Rows from block 2 of the decoder of a small segmentation model, named by matrix and row number. Rows with one number belong to one channel. Each number is 200 + 30 x the weight over its row's rms, rounded and kept within 0 to 999. All counts start at 0.
After each channel's rows are labels from the 100 images, of 14976, where the channel reaches its highest value: "lies over" is the class under the peak; "peak at" is the part of the image that holds the peak. Only what is clearly more common there than usual is listed. The data: rosettes with rotational symmetry.
# convs0: first 3x3 conv (decoder.decb.0.0.convs.0.weight, 192x192x3x3, each kernel summed), inputs 64-127
# convs1: second 3x3 conv (decoder.decb.0.0.convs.1.weight, 192x192x3x3, transposed, each kernel summed), outputs 64-127

convs0.190,183,197,231,169,184,226,184,159,189,240,180,204,165,189,218,201,146,215,163,208,178,198,170,281,200,207,280,190,154,147,235,202,203,168,214,213,215,174,214,198,225,180,188,159,214,202,185,222,192,169,238,178,209,255,233,202,169,209,240,189,182,197,212,183
convs1.190,207,223,211,207,238,215,142,203,190,147,218,164,216,162,214,223,195,223,241,208,260,270,186,212,145,184,200,229,257,203,197,234,188,252,183,210,127,198,153,192,167,225,185,175,217,198,245,166,161,185,232,172,226,219,172,224,166,237,127,208,199,170,184,200
lies over: backdrop
peak at: top right

convs0.106,247,210,190,225,200,176,242,245,190,233,227,237,211,201,212,227,174,195,167,202,159,194,246,188,203,171,201,226,165,186,193,243,245,215,228,218,199,174,215,156,209,158,216,226,191,199,173,199,224,191,196,215,206,147,190,206,206,216,218,225,225,168,225,236
convs1.106,187,224,160,218,204,196,164,197,153,191,217,193,209,205,198,179,223,191,246,172,192,184,229,182,185,167,206,219,212,150,175,180,213,239,229,190,249,190,178,226,246,150,209,264,171,208,202,171,30,200,202,239,191,208,164,232,202,191,164,208,193,112,190,209
lies over: rosette
peak at: top centre; top right

convs0.85,217,197,240,208,219,184,169,250,163,182,213,203,241,167,182,261,243,264,167,220,199,162,175,183,262,201,236,216,212,181,210,184,177,204,185,181,211,223,192,177,215,147,241,214,160,245,196,216,225,202,178,211,220,196,133,183,203,141,227,203,190,192,208,216
convs1.85,226,186,235,104,203,200,238,178,285,151,144,252,211,204,236,213,152,241,178,172,185,213,187,165,202,240,174,252,208,223,181,228,223,189,234,204,188,199,211,243,205,146,218,174,177,200,180,270,226,189,249,196,224,173,170,168,187,204,163,171,250,223,222,185
lies over: backdrop
peak at: bottom right; middle right

convs0.3,178,229,193,186,228,165,196,160,221,195,244,179,161,222,157,251,177,179,202,177,161,223,196,185,178,213,182,223,179,180,181,184,209,197,222,232,203,220,245,209,202,182,196,272,301,219,199,190,252,185,206,191,231,164,167,200,277,201,187,208,204,230,226,210
convs1.3,169,175,246,222,201,156,142,213,204,172,126,229,194,196,204,199,179,208,153,185,225,185,239,158,193,207,200,171,165,200,195,221,150,183,189,234,191,149,144,191,183,195,145,187,168,198,199,203,308,222,244,146,206,220,225,209,152,170,215,221,158,174,236,223
lies over: backdrop
peak at: top left; bottom right

convs0.54,233,198,151,201,218,253,214,223,230,209,212,239,180,205,174,145,212,171,257,164,204,195,227,168,173,157,189,184,217,249,216,207,221,217,247,225,192,164,193,177,226,162,200,237,159,193,243,202,221,179,208,210,191,214,169,208,211,251,146,151,200,165,162,152
convs1.54,225,220,240,230,202,229,200,171,128,235,178,215,197,207,169,259,205,220,168,193,196,162,234,228,241,171,190,230,203,209,199,161,221,220,159,193,171,202,208,221,156,169,227,171,238,215,142,190,209,229,172,195,180,172,200,218,221,224,216,198,201,251,186,172
lies over: rosette
peak at: centre

convs0.46,186,200,190,210,213,181,178,194,188,195,200,211,159,153,171,131,259,180,196,194,197,209,197,203,162,138,207,207,175,254,267,206,218,207,139,196,202,149,210,171,196,210,165,241,212,193,159,212,211,197,184,211,218,203,222,249,187,201,163,125,206,203,188,162
convs1.46,203,209,162,251,142,142,203,183,208,216,152,243,176,235,183,199,190,251,158,216,233,200,197,184,187,197,215,212,206,189,160,168,235,161,162,219,191,210,166,236,151,156,275,204,216,170,211,198,201,162,194,164,191,218,200,161,136,225,179,191,180,221,118,261
lies over: backdrop
peak at: bottom centre; bottom right

convs0.171,185,200,249,241,205,190,179,174,215,144,186,246,188,188,214,239,204,154,219,210,247,158,214,156,223,216,182,206,175,224,202,215,228,211,194,183,197,202,206,184,152,199,166,220,200,217,185,170,195,178,220,205,212,246,199,166,174,156,225,156,228,208,208,188
convs1.171,193,240,188,203,205,211,170,188,196,151,224,172,214,213,209,193,222,192,215,185,215,193,209,189,161,207,221,170,197,147,183,191,153,240,197,220,268,192,194,202,234,191,238,210,190,205,207,193,73,190,191,218,165,179,191,195,233,192,160,162,182,170,162,210
lies over: rosette
peak at: bottom centre; bottom right

convs0.117,164,220,254,186,200,204,196,176,163,180,209,188,252,239,234,237,173,202,214,241,240,179,186,183,243,236,175,202,203,259,212,209,194,194,219,170,196,259,183,170,188,218,204,263,232,237,153,189,198,230,228,193,182,209,171,186,190,219,203,175,209,180,257,237
convs1.117,216,164,230,205,242,256,131,175,191,172,196,148,232,216,178,210,223,223,158,204,183,224,243,204,158,185,216,156,204,160,194,202,229,185,172,202,198,158,144,196,268,236,195,167,181,226,220,244,224,175,151,184,229,174,166,173,199,157,213,295,206,214,224,195
lies over: backdrop
peak at: middle right

convs0.50,162,214,207,166,193,230,220,175,198,209,206,168,198,229,174,187,165,179,251,264,187,199,200,182,268,216,187,182,206,171,184,193,216,217,243,207,215,249,201,188,247,181,241,232,203,188,227,193,212,184,204,182,194,195,161,170,203,197,192,206,199,170,221,203
convs1.50,163,187,211,213,208,240,158,222,215,131,215,149,237,188,132,176,189,216,171,207,223,273,199,159,179,203,176,178,204,162,226,202,215,185,171,208,173,192,187,182,219,211,173,169,212,206,222,227,287,162,198,186,233,191,172,233,170,166,215,214,215,175,237,229
lies over: backdrop
peak at: top centre; top right

convs0.63,186,232,227,188,207,161,158,226,252,171,203,226,196,262,202,194,188,189,179,230,213,234,167,199,224,201,182,197,264,188,176,202,218,226,176,180,216,214,206,231,162,246,194,185,195,199,231,148,201,217,203,216,205,204,181,215,156,206,185,276,193,210,217,227
convs1.63,118,171,213,213,182,243,192,244,223,157,199,189,204,184,134,179,131,183,188,224,181,223,225,156,186,197,197,217,166,195,200,189,180,189,214,255,153,227,168,181,192,241,174,221,206,183,255,182,279,201,197,172,210,185,211,198,191,181,164,183,188,145,242,179
lies over: backdrop
peak at: top left; bottom left

convs0.160,170,177,214,157,171,222,177,212,256,218,196,169,184,221,145,204,150,209,222,190,174,226,197,189,194,226,197,190,196,213,239,195,205,169,212,171,181,232,221,227,173,156,216,184,221,256,270,174,187,227,217,203,199,192,192,193,180,233,208,216,195,240,217,248
convs1.160,176,205,185,207,248,244,186,208,184,165,234,182,173,152,214,262,231,183,224,149,256,212,230,223,208,180,189,182,190,211,188,186,185,256,215,238,197,202,167,150,221,302,182,207,188,164,233,203,162,148,188,201,203,255,212,202,176,213,195,216,169,158,195,217
lies over: backdrop
peak at: top right